From a checkpoint of a small image classifier: depths [3, 3, 8, 3], batches of 256.
Rows from block 13 of a small image classifier, named by matrix and row number. Rows with one number belong to one channel. Each number is 200 + 20 x the weight over its row's rms, rounded and kept within 0 to 999. All counts start at 0.
After each channel's rows are labels from the 100 images, of 14848, where the channel reaches its highest value: "strongest on" is what is common among them. Only what is clearly more common there than usual is listed. The data: scattered letters and digits in many colours.
# convs1: grouped (16 groups) 3x3 conv (model.blocks.13.convs.1.weight, 192x12x3x3), inputs within the group 0-11, a 3x3 kernel for each
# convs2: expand pointwise conv (model.blocks.13.convs.2.weight, 384x192x1x1, transposed), outputs 0-127

convs1.83,233,210,187,212,198,178,167,156,203,217,212,191,212,207,176,175,158,186,207,199,201,192,238,226,214,223,211,210,206,215,196,214,222,206,233,234,204,204,188,230,227,172,222,188,173,205,203,201,198,239,228,196,199,203,205,204,203,201,231,218,209,235,210,195,199,216,213,223,221,223,222,235,200,210,203,219,225,171,196,174,183,198,186,209,207,203,229,235,230,251,195,211,203,222,221,170,199,173,173,195,203,202,201,241,229,210,211,215
convs2.83,198,183,162,200,189,177,216,215,185,198,235,184,179,208,198,190,187,200,178,163,205,188,208,192,230,188,204,173,179,167,206,204,233,177,176,184,203,223,221,203,187,191,208,225,187,188,211,224,178,206,171,168,208,210,212,207,180,209,183,184,196,182,190,180,191,211,169,225,169,197,197,205,189,208,189,188,192,185,189,193,167,198,223,223,198,241,187,179,214,190,243,181,208,191,171,177,164,189,174,222,208,218,182,207,180,197,182,216,179,213,208,215,194,207,185,178,203,240,191,197,181,219,217,186,182,233,220,208
strongest on: count: two

convs1.40,205,210,212,201,222,215,202,200,228,185,176,184,187,167,163,188,172,184,193,177,189,184,169,169,179,167,170,205,211,211,189,226,213,204,211,206,173,166,189,179,203,200,179,184,174,174,172,191,184,164,183,201,183,189,179,179,190,189,174,163,188,178,182,199,209,215,206,219,220,207,218,221,211,206,193,202,203,207,191,196,240,203,205,215,183,176,164,207,158,142,205,195,204,189,179,158,193,168,172,189,213,219,197,223,218,206,221,219
convs2.40,214,198,201,218,220,186,200,202,173,186,176,208,193,172,201,191,196,172,206,244,175,194,167,202,200,184,198,202,207,191,213,184,220,186,188,221,166,198,210,217,193,221,210,202,179,222,199,208,164,224,189,184,210,205,167,209,222,216,169,203,204,163,185,137,182,204,225,206,174,204,175,196,209,181,179,194,201,188,199,190,186,222,183,194,195,212,225,194,211,239,209,187,215,190,192,163,252,190,199,203,184,163,132,204,198,202,194,206,192,213,192,199,199,210,186,218,216,196,231,222,184,207,189,186,182,194,214,208
strongest on: count: five

convs1.117,199,161,202,175,171,202,168,202,170,202,197,168,194,186,161,189,166,171,201,191,184,188,176,193,163,181,180,196,195,216,199,204,222,215,198,225,212,200,167,199,195,151,187,149,162,215,181,205,190,190,181,198,199,233,177,183,211,187,207,210,215,216,190,197,184,199,197,197,203,214,198,219,193,213,200,196,194,150,215,172,149,206,185,174,186,188,185,166,169,175,199,194,198,185,194,199,216,183,200,195,189,162,215,185,161,195,182,222
convs2.117,187,173,218,182,221,199,188,244,188,186,167,228,186,173,197,200,193,197,202,193,184,186,179,194,208,197,163,202,226,198,225,189,210,191,205,213,215,190,182,226,166,204,158,202,188,243,185,212,195,208,201,219,166,226,188,210,187,206,185,212,198,199,196,172,194,202,192,238,177,209,224,177,206,185,195,205,200,191,158,172,191,223,192,164,198,217,199,181,226,201,206,219,194,182,202,205,196,205,186,197,156,175,187,182,205,249,178,202,188,195,190,172,221,215,175,172,189,198,228,230,192,189,199,197,217,194,173,184
strongest on: teal; count: six; count: five

convs1.128,192,186,206,179,224,225,202,239,232,201,200,192,185,186,179,167,188,192,198,176,188,206,208,196,199,214,219,176,195,205,172,220,237,197,233,237,192,188,218,169,211,224,204,223,227,196,192,219,184,200,216,217,210,206,191,202,203,194,189,186,192,178,188,234,225,207,207,188,175,177,175,177,186,178,198,187,215,232,192,238,226,192,209,201,169,216,230,193,232,230,170,152,186,158,196,219,188,222,225,191,186,204,177,224,228,197,233,225
convs2.128,202,157,192,213,239,181,230,218,179,189,195,215,191,190,210,169,187,198,179,214,194,190,199,201,220,194,182,187,182,167,205,200,247,174,198,231,182,216,218,198,178,206,199,237,178,230,184,233,175,221,173,194,189,218,185,190,220,215,187,187,213,191,184,195,190,248,202,233,171,226,211,211,196,192,202,179,198,193,185,207,185,215,217,219,207,231,227,193,220,213,212,175,210,174,174,180,212,193,184,233,210,191,191,210,184,199,174,227,182,241,181,191,196,221,200,191,204,259,233,228,174,246,192,186,196,209,222,182
strongest on: count: three

convs1.39,206,208,208,217,213,218,215,226,218,184,191,195,200,169,165,196,157,167,189,199,193,199,171,167,190,153,170,195,208,214,203,220,221,201,219,221,182,200,195,177,192,204,182,198,196,177,191,194,193,162,169,185,157,173,190,194,194,194,170,170,194,162,172,191,198,211,204,220,227,213,229,219,207,213,176,220,208,184,175,185,205,194,209,213,202,195,189,216,179,140,201,205,208,209,199,172,210,172,154,195,194,223,195,218,224,215,226,224
convs2.39,205,165,191,212,228,173,214,207,170,176,182,211,198,185,208,176,169,191,166,204,181,164,180,193,220,193,203,191,191,166,204,204,213,168,177,209,183,189,228,217,184,203,200,210,177,217,179,221,177,199,187,204,203,224,185,216,211,200,203,187,203,173,168,190,199,214,203,215,183,212,202,193,196,186,190,173,190,175,173,178,163,198,200,218,194,199,192,193,209,180,206,176,211,166,188,189,216,195,196,218,189,197,186,205,194,206,169,237,177,227,167,176,213,210,186,199,193,238,220,218,189,209,192,170,168,197,215,196
strongest on: count: six

convs1.109,216,226,215,184,212,218,178,174,208,192,208,217,168,204,233,161,186,202,199,213,217,181,207,227,187,178,212,211,229,224,219,212,206,218,221,225,187,221,207,165,201,237,165,181,212,181,172,208,210,227,183,205,209,196,211,227,206,233,210,196,194,187,211,185,195,222,226,211,181,194,206,201,177,209,184,170,211,218,158,210,215,203,213,214,171,200,228,190,183,200,200,230,205,167,202,214,186,223,230,157,199,214,163,194,216,178,163,156
convs2.109,220,186,181,197,214,190,213,180,191,203,221,197,186,201,199,180,198,215,189,190,225,187,205,171,212,180,209,174,173,182,182,257,205,182,180,162,207,234,237,211,181,185,209,210,186,207,215,201,190,221,179,173,201,172,236,176,208,213,230,169,213,203,179,225,252,204,182,214,181,214,239,180,221,209,234,182,169,179,183,163,193,197,214,216,170,205,212,191,179,207,175,174,219,205,193,183,192,187,179,205,241,219,210,197,170,172,200,214,203,213,204,207,193,205,176,198,212,240,174,178,210,219,230,184,179,226,229,191
strongest on: count: one

convs1.173,175,171,189,180,174,179,190,196,180,199,207,201,195,168,157,195,159,177,196,211,208,193,163,158,199,151,161,196,209,189,190,196,214,207,197,219,187,160,190,170,168,180,187,185,185,203,189,194,191,168,166,193,164,177,188,200,213,191,210,219,205,217,224,181,199,206,184,213,209,195,218,215,178,158,185,175,170,183,193,185,182,194,167,185,178,169,171,186,170,186,198,199,207,195,212,207,202,209,235,196,192,209,196,217,215,196,216,238
convs2.173,215,211,209,204,211,184,213,202,164,170,173,205,185,180,210,196,179,166,192,222,181,219,180,207,191,184,189,196,208,192,218,173,218,198,198,217,173,189,204,204,221,207,202,197,185,224,190,210,166,215,191,171,208,200,167,198,220,224,177,205,202,163,187,144,183,216,217,208,180,216,164,204,206,178,179,191,201,187,208,202,190,214,189,187,183,206,234,201,210,251,193,179,211,199,196,142,228,196,195,213,189,165,154,203,194,199,190,203,194,222,197,186,187,220,198,216,215,201,221,220,181,214,196,193,169,202,224,193
strongest on: teal; count: six

convs1.184,178,206,194,172,197,206,176,190,197,187,199,199,167,204,182,171,207,185,198,209,184,177,198,170,194,213,167,204,192,186,227,201,179,240,209,202,183,211,178,209,196,201,218,210,183,197,202,197,133,211,177,151,213,176,193,194,181,180,196,195,184,181,186,212,197,206,222,174,210,209,169,192,229,175,202,187,207,214,169,196,206,183,212,180,172,203,164,185,226,157,225,191,218,234,150,219,245,170,208,201,185,194,198,187,200,195,176,185
convs2.184,182,201,234,186,171,229,159,209,221,220,212,195,215,210,180,240,215,241,223,185,206,200,209,195,198,207,211,221,216,231,212,218,186,222,184,186,188,177,176,172,194,217,200,205,229,212,203,195,224,202,217,219,185,231,180,223,200,176,204,235,189,222,212,207,176,210,215,180,184,197,188,179,181,206,189,242,199,201,184,179,233,190,192,172,192,194,172,207,189,184,223,207,159,207,214,199,219,212,222,164,185,184,200,219,229,207,220,198,215,209,202,223,191,221,161,205,182,173,211,193,214,169,200,223,248,197,184,211
strongest on: black

convs1.125,186,190,175,180,199,162,171,167,146,206,207,225,200,181,200,226,212,204,205,186,199,202,207,192,192,189,216,190,196,181,172,194,163,182,171,153,190,188,178,184,202,169,179,182,161,199,199,197,191,217,184,188,193,184,204,205,211,198,178,198,207,212,221,208,201,219,192,182,225,200,185,208,189,194,178,174,194,158,182,176,147,200,203,183,174,198,167,185,181,150,189,195,196,200,187,203,200,208,189,189,192,173,178,194,165,176,177,154
convs2.125,164,203,208,183,199,220,176,163,206,212,203,172,202,220,179,236,217,205,226,199,198,215,217,207,153,232,146,215,172,218,183,189,163,223,222,215,192,196,193,163,207,186,167,184,220,201,216,161,214,163,214,200,167,189,185,183,199,181,197,229,159,193,218,190,184,171,195,189,205,200,182,209,154,231,187,235,209,222,208,211,207,172,208,190,217,165,209,212,166,192,189,201,174,228,205,193,195,208,213,181,197,185,197,181,219,162,218,163,217,186,226,214,159,200,203,182,169,173,203,206,210,160,204,236,211,195,176,162
strongest on: count: six

convs1.44,204,190,197,200,174,169,212,175,152,200,197,198,196,228,229,207,223,234,199,190,201,206,221,224,208,231,228,208,201,201,207,186,171,219,174,174,209,184,191,216,210,207,217,214,208,216,194,207,203,220,221,204,233,226,208,196,200,200,227,225,203,234,229,214,194,201,203,168,145,209,161,160,191,176,213,190,195,216,215,187,165,178,196,172,186,213,198,184,211,199,171,190,180,187,196,194,180,197,187,224,196,198,204,178,144,203,164,163
convs2.44,198,198,193,169,188,203,211,192,213,215,216,210,196,211,169,198,206,212,212,222,210,200,216,200,200,196,167,199,188,206,153,209,191,186,196,187,214,224,236,210,197,161,159,192,204,152,228,191,194,177,197,186,168,165,201,146,234,219,201,190,221,214,196,196,210,190,165,232,200,174,208,189,193,220,201,202,207,206,196,194,208,163,240,260,196,164,168,187,203,209,150,219,212,222,188,220,209,196,198,213,239,210,203,157,196,185,209,171,214,169,226,238,165,154,204,163,193,196,182,174,203,203,207,220,203,223,179,159
strongest on: count: one

convs1.48,181,198,235,188,199,211,223,212,204,194,210,215,207,210,226,216,218,226,193,201,217,212,227,224,220,220,210,198,197,191,205,169,168,165,154,193,194,203,219,201,214,220,213,215,223,205,216,217,197,203,202,211,217,224,211,214,208,201,209,209,192,215,235,204,210,207,211,230,220,199,213,225,196,205,190,202,174,163,176,143,188,203,204,201,206,179,167,178,149,183,193,194,186,199,171,167,162,148,190,189,210,205,203,185,170,189,150,187
convs2.48,207,165,188,211,189,183,197,231,164,178,173,218,179,180,188,186,174,193,179,201,175,168,175,191,228,168,198,190,213,178,230,191,243,180,188,207,187,191,213,214,182,199,195,213,175,218,191,223,168,215,183,180,197,214,205,215,202,192,183,188,207,163,172,193,192,224,199,217,175,203,199,188,200,184,209,167,205,184,181,173,153,217,196,193,188,235,176,187,216,200,197,168,202,166,180,176,212,200,183,226,183,191,175,209,190,228,167,217,171,201,169,180,202,210,194,202,194,225,228,213,187,203,215,184,181,198,206,203
strongest on: red

convs1.138,195,197,222,187,179,202,210,193,220,220,203,225,193,202,197,224,204,235,219,206,227,185,204,190,226,213,222,207,198,202,205,188,161,221,220,195,181,199,171,191,236,203,170,179,145,217,209,232,182,182,198,209,192,210,224,208,223,191,205,190,226,208,226,183,195,175,199,231,208,172,177,154,213,199,215,181,202,188,236,208,225,180,187,168,213,227,213,161,172,146,236,214,208,221,201,181,214,188,192,216,205,227,185,202,187,219,204,219
convs2.138,177,229,234,177,182,211,183,206,215,211,187,187,240,209,145,225,215,208,221,204,198,240,211,242,207,228,193,221,176,227,201,187,199,219,227,217,200,187,204,187,241,176,185,200,231,179,205,199,225,182,222,221,190,199,199,195,210,175,197,219,195,201,234,204,194,186,189,199,220,181,200,235,200,207,201,220,246,229,234,224,219,201,208,192,228,200,180,240,209,232,191,233,173,218,224,216,209,226,224,198,201,200,215,183,227,197,223,183,211,171,209,212,201,187,232,175,182,179,205,196,219,192,197,219,215,200,190,202
strongest on: count: six; teal

convs1.143,187,174,168,219,195,172,232,243,191,194,178,184,221,202,184,222,234,208,204,174,184,219,207,192,214,239,206,202,204,203,200,219,231,206,216,229,219,216,213,203,190,225,224,208,220,177,160,172,223,207,173,230,233,184,200,173,187,220,203,180,223,241,200,202,206,216,204,206,207,218,193,214,200,170,192,216,201,182,226,233,212,206,211,210,211,205,202,221,195,209,178,160,167,219,207,193,208,229,212,193,168,186,229,205,178,219,248,200
convs2.143,226,185,172,193,186,188,221,191,200,198,224,213,182,212,199,191,210,203,190,175,214,190,209,179,217,177,214,152,200,186,209,209,201,171,176,182,214,227,220,208,168,186,197,224,201,182,218,193,187,200,184,179,192,221,218,175,201,224,200,177,183,207,196,211,229,198,178,204,209,152,213,182,206,214,227,183,159,192,174,176,195,158,219,211,169,190,166,179,223,211,217,197,216,207,183,213,175,175,180,221,229,239,199,184,162,220,200,195,199,180,205,196,216,178,170,191,199,188,158,186,204,235,223,201,181,236,189,181
strongest on: count: one

convs1.71,208,189,171,202,170,162,181,158,193,205,208,203,205,208,209,188,199,231,187,185,175,190,161,169,173,162,187,185,166,177,177,170,176,171,178,193,187,182,173,198,165,170,169,149,177,188,196,204,182,200,216,213,196,197,205,212,207,194,221,223,204,207,226,199,205,218,195,210,225,208,221,224,186,169,186,185,162,171,181,197,196,204,210,200,191,219,207,198,209,209,204,193,197,196,202,196,202,219,202,194,173,159,204,164,151,181,176,203
convs2.71,208,188,199,199,217,156,203,221,165,162,171,205,181,154,210,192,170,164,186,208,164,189,159,197,209,188,186,203,219,187,230,174,229,188,201,215,179,200,199,215,205,206,201,206,177,217,180,213,164,215,185,188,198,207,166,202,211,213,161,197,207,172,185,150,187,202,216,213,168,222,184,190,208,167,179,189,198,183,199,187,166,212,182,186,195,213,221,186,210,224,201,177,200,189,186,169,215,191,187,211,181,170,168,202,191,217,178,202,174,203,176,190,191,203,199,206,214,204,225,225,168,210,183,187,176,194,200,195
strongest on: red; count: six

convs1.62,187,212,201,215,199,155,200,163,172,204,207,211,222,214,220,207,206,226,186,207,195,201,187,164,197,138,167,186,194,198,193,173,167,184,147,182,184,199,198,208,181,159,189,138,170,203,191,224,185,189,214,221,203,214,206,216,204,204,214,223,205,209,219,199,202,218,200,209,230,215,209,236,189,194,187,197,169,162,193,163,178,211,214,202,213,218,211,195,193,212,208,202,198,206,222,204,201,204,198,195,206,194,206,188,171,199,151,173
convs2.62,219,146,178,210,197,172,211,214,173,180,184,215,182,169,204,175,187,197,166,198,193,155,174,184,209,179,205,192,190,174,228,199,216,171,173,197,182,196,215,201,187,195,205,224,174,203,182,216,165,233,177,187,222,214,198,213,187,201,190,196,183,167,169,187,199,210,189,218,156,183,203,183,195,190,213,177,187,169,169,164,152,212,178,199,179,213,187,168,206,188,225,168,214,176,184,211,215,185,190,223,191,206,189,212,185,217,171,220,167,191,190,175,213,204,187,206,193,225,222,205,189,203,213,183,164,214,194,211
strongest on: the character M

convs1.26,185,219,191,214,216,214,183,202,208,209,210,199,227,216,182,218,186,172,188,170,214,170,191,234,219,229,235,201,197,212,196,203,228,227,220,245,208,209,199,227,201,168,202,168,182,202,213,216,209,199,228,230,224,238,191,166,220,186,189,231,221,223,239,201,201,208,211,217,225,220,211,186,221,194,186,208,174,182,183,175,199,199,177,213,188,216,245,224,219,218,216,212,188,222,198,167,203,165,187,214,212,189,226,211,167,209,169,184
convs2.26,212,171,173,210,204,183,219,209,181,205,223,216,185,200,204,184,195,210,175,191,220,184,197,199,228,187,211,172,181,180,204,224,229,166,174,216,216,235,247,206,181,195,202,237,197,202,192,222,184,215,179,189,209,222,227,221,173,216,205,185,208,210,182,217,219,227,180,237,178,218,224,193,193,205,231,185,190,200,178,195,171,202,214,217,197,234,213,193,217,187,230,174,213,188,173,205,169,198,191,242,242,250,220,206,181,209,190,217,176,219,183,204,204,222,195,189,207,238,219,210,195,227,228,192,182,238,224,200
strongest on: count: two

convs1.85,209,219,173,231,208,170,180,183,214,195,194,212,199,208,224,215,226,226,198,200,206,204,208,217,203,236,229,195,222,225,212,206,194,227,178,152,197,204,212,203,214,222,198,231,231,188,188,198,196,162,166,181,170,173,191,191,213,194,209,222,209,228,220,190,196,211,193,201,222,208,227,225,171,152,182,174,191,212,190,218,206,189,201,216,193,209,229,207,228,220,191,191,192,207,171,163,178,147,167,186,202,195,223,207,209,203,229,236
convs2.85,203,167,184,197,220,166,216,214,178,185,187,212,191,189,206,162,168,189,161,209,188,179,188,197,223,185,187,178,195,174,189,201,235,166,176,219,200,207,217,209,183,200,189,227,173,216,182,237,173,202,164,194,192,215,200,201,206,216,192,173,212,182,176,193,198,235,204,225,186,227,205,198,191,180,210,177,189,193,180,188,161,209,201,208,194,227,208,186,205,204,201,177,206,169,180,189,216,187,191,229,202,198,188,198,184,212,167,222,175,227,172,191,197,213,197,188,183,257,223,220,174,226,192,181,176,205,225,185
strongest on: count: three

convs1.108,171,209,199,173,171,187,206,168,183,178,190,208,192,156,178,210,175,159,170,203,196,175,185,183,208,163,166,205,227,216,201,191,205,205,221,232,188,207,211,180,169,191,207,169,145,202,216,207,218,213,204,193,224,236,199,195,211,188,214,211,206,212,222,207,212,211,218,222,192,206,217,220,211,212,216,185,179,211,196,167,177,176,199,199,176,168,179,207,164,158,206,209,217,186,183,216,212,195,203,195,157,197,213,204,151,189,201,197
convs2.108,226,182,197,224,203,181,213,205,181,182,190,202,200,186,204,194,170,211,168,206,184,169,194,184,216,194,209,188,193,171,218,222,215,169,179,214,175,186,227,201,174,210,229,193,189,207,189,209,182,220,178,175,222,217,204,213,197,212,221,176,198,174,177,193,199,209,212,192,194,218,198,180,200,186,179,175,171,182,168,167,185,212,197,214,186,206,204,198,199,186,209,175,227,169,197,163,222,180,189,209,199,193,180,223,174,205,184,237,183,225,172,166,202,227,175,222,196,213,209,222,204,213,194,183,157,203,213,208
strongest on: count: five; count: six

convs1.116,208,193,200,180,187,195,123,196,187,189,204,184,197,181,182,182,139,193,215,209,201,195,179,201,142,152,200,205,196,226,212,222,225,210,207,223,200,203,188,199,187,183,187,123,185,214,189,195,214,206,192,198,189,212,186,182,203,205,212,226,205,207,180,203,187,204,225,201,213,212,187,216,194,208,196,200,205,182,213,182,172,205,203,191,197,185,204,164,137,196,203,201,209,188,209,208,211,202,198,194,203,185,211,166,169,205,176,207
convs2.116,201,185,213,176,175,201,199,239,208,185,179,216,165,184,205,192,207,203,193,201,204,177,193,206,218,187,190,164,208,196,187,194,216,175,193,231,251,185,212,233,166,227,211,220,183,224,197,227,179,192,215,217,172,218,226,214,211,186,180,214,197,224,190,207,215,221,180,215,174,198,259,171,214,197,233,149,219,190,148,189,196,221,203,184,200,214,182,175,209,211,187,222,188,195,190,198,220,200,185,183,169,210,194,191,189,233,198,222,211,209,194,185,215,207,194,182,172,200,229,212,200,218,223,170,223,212,191,208
strongest on: green; count: six

convs1.122,202,202,203,213,213,211,196,214,207,180,130,188,145,153,206,197,216,201,183,191,200,212,210,200,211,218,201,192,198,203,212,211,212,196,210,203,190,191,194,203,212,217,197,201,197,194,201,185,216,211,206,208,215,194,190,135,196,176,132,188,191,187,178,199,188,217,146,147,198,154,135,201,192,194,203,200,213,209,194,214,203,192,198,206,203,214,218,190,207,206,166,172,217,186,188,212,210,220,204,193,200,203,206,215,210,197,211,198
convs2.122,195,196,214,190,183,184,199,218,214,183,155,206,235,179,222,183,198,179,192,250,194,227,163,233,181,178,173,205,209,214,187,176,224,195,173,208,203,182,221,206,230,219,183,165,185,216,195,221,197,199,194,173,216,195,223,192,240,213,163,181,200,181,205,185,177,232,213,220,183,198,168,217,216,155,222,192,224,210,221,210,203,201,173,166,188,241,206,230,196,246,190,198,204,190,210,189,253,203,213,195,198,166,206,206,173,195,185,214,197,213,176,190,230,200,220,200,200,201,221,192,201,197,198,172,202,201,227,196
strongest on: count: three

convs1.49,208,202,176,201,165,188,182,195,206,220,212,204,207,175,145,211,184,169,220,213,211,211,198,148,209,177,173,187,195,199,198,211,224,193,215,227,216,203,216,212,174,169,220,172,185,211,195,213,201,168,161,224,184,206,218,192,204,201,180,136,217,194,175,217,200,213,208,180,164,219,181,167,194,191,195,208,225,235,200,224,232,190,183,184,200,213,218,196,223,225,187,195,201,197,210,231,194,213,238,179,191,188,201,211,217,190,220,222
convs2.49,204,211,194,170,183,212,213,201,222,218,207,223,191,218,184,196,210,218,213,210,217,201,221,195,184,204,180,187,195,212,160,218,186,189,189,199,212,211,227,216,180,162,157,181,209,155,235,194,201,177,182,169,177,167,197,163,245,203,205,194,223,210,199,199,202,188,173,227,204,181,210,188,202,218,206,201,191,206,190,211,207,171,241,248,195,177,174,184,192,195,165,209,211,236,202,206,208,187,184,206,232,208,202,161,194,181,218,188,223,162,227,242,177,146,195,174,193,199,186,177,215,200,230,202,215,216,181,160
strongest on: count: one

convs1.145,218,202,205,192,178,183,176,132,168,199,201,215,194,199,210,216,208,197,176,155,191,183,160,178,190,204,198,187,197,214,196,217,213,203,215,202,201,201,197,217,187,158,209,174,164,184,179,189,190,170,170,173,172,185,191,193,206,194,219,211,212,216,207,188,194,196,205,215,211,196,208,202,191,190,202,196,216,218,211,209,206,188,194,203,200,212,217,196,209,206,200,203,192,201,176,145,196,147,147,209,194,144,213,179,147,191,198,223
convs2.145,194,185,214,202,236,177,218,216,176,171,160,222,204,170,205,174,159,172,180,214,167,201,171,213,217,194,182,207,201,180,207,189,241,180,188,216,200,205,208,214,206,217,181,204,177,223,167,221,181,217,193,188,209,207,188,216,211,212,172,191,210,174,182,185,192,239,212,219,169,226,204,200,206,170,191,170,218,185,191,190,171,197,175,205,203,215,194,198,214,196,199,204,206,171,198,180,229,210,202,217,193,187,175,198,204,217,181,211,169,219,171,176,212,204,196,206,199,224,228,217,176,215,184,172,170,187,234,197
strongest on: count: four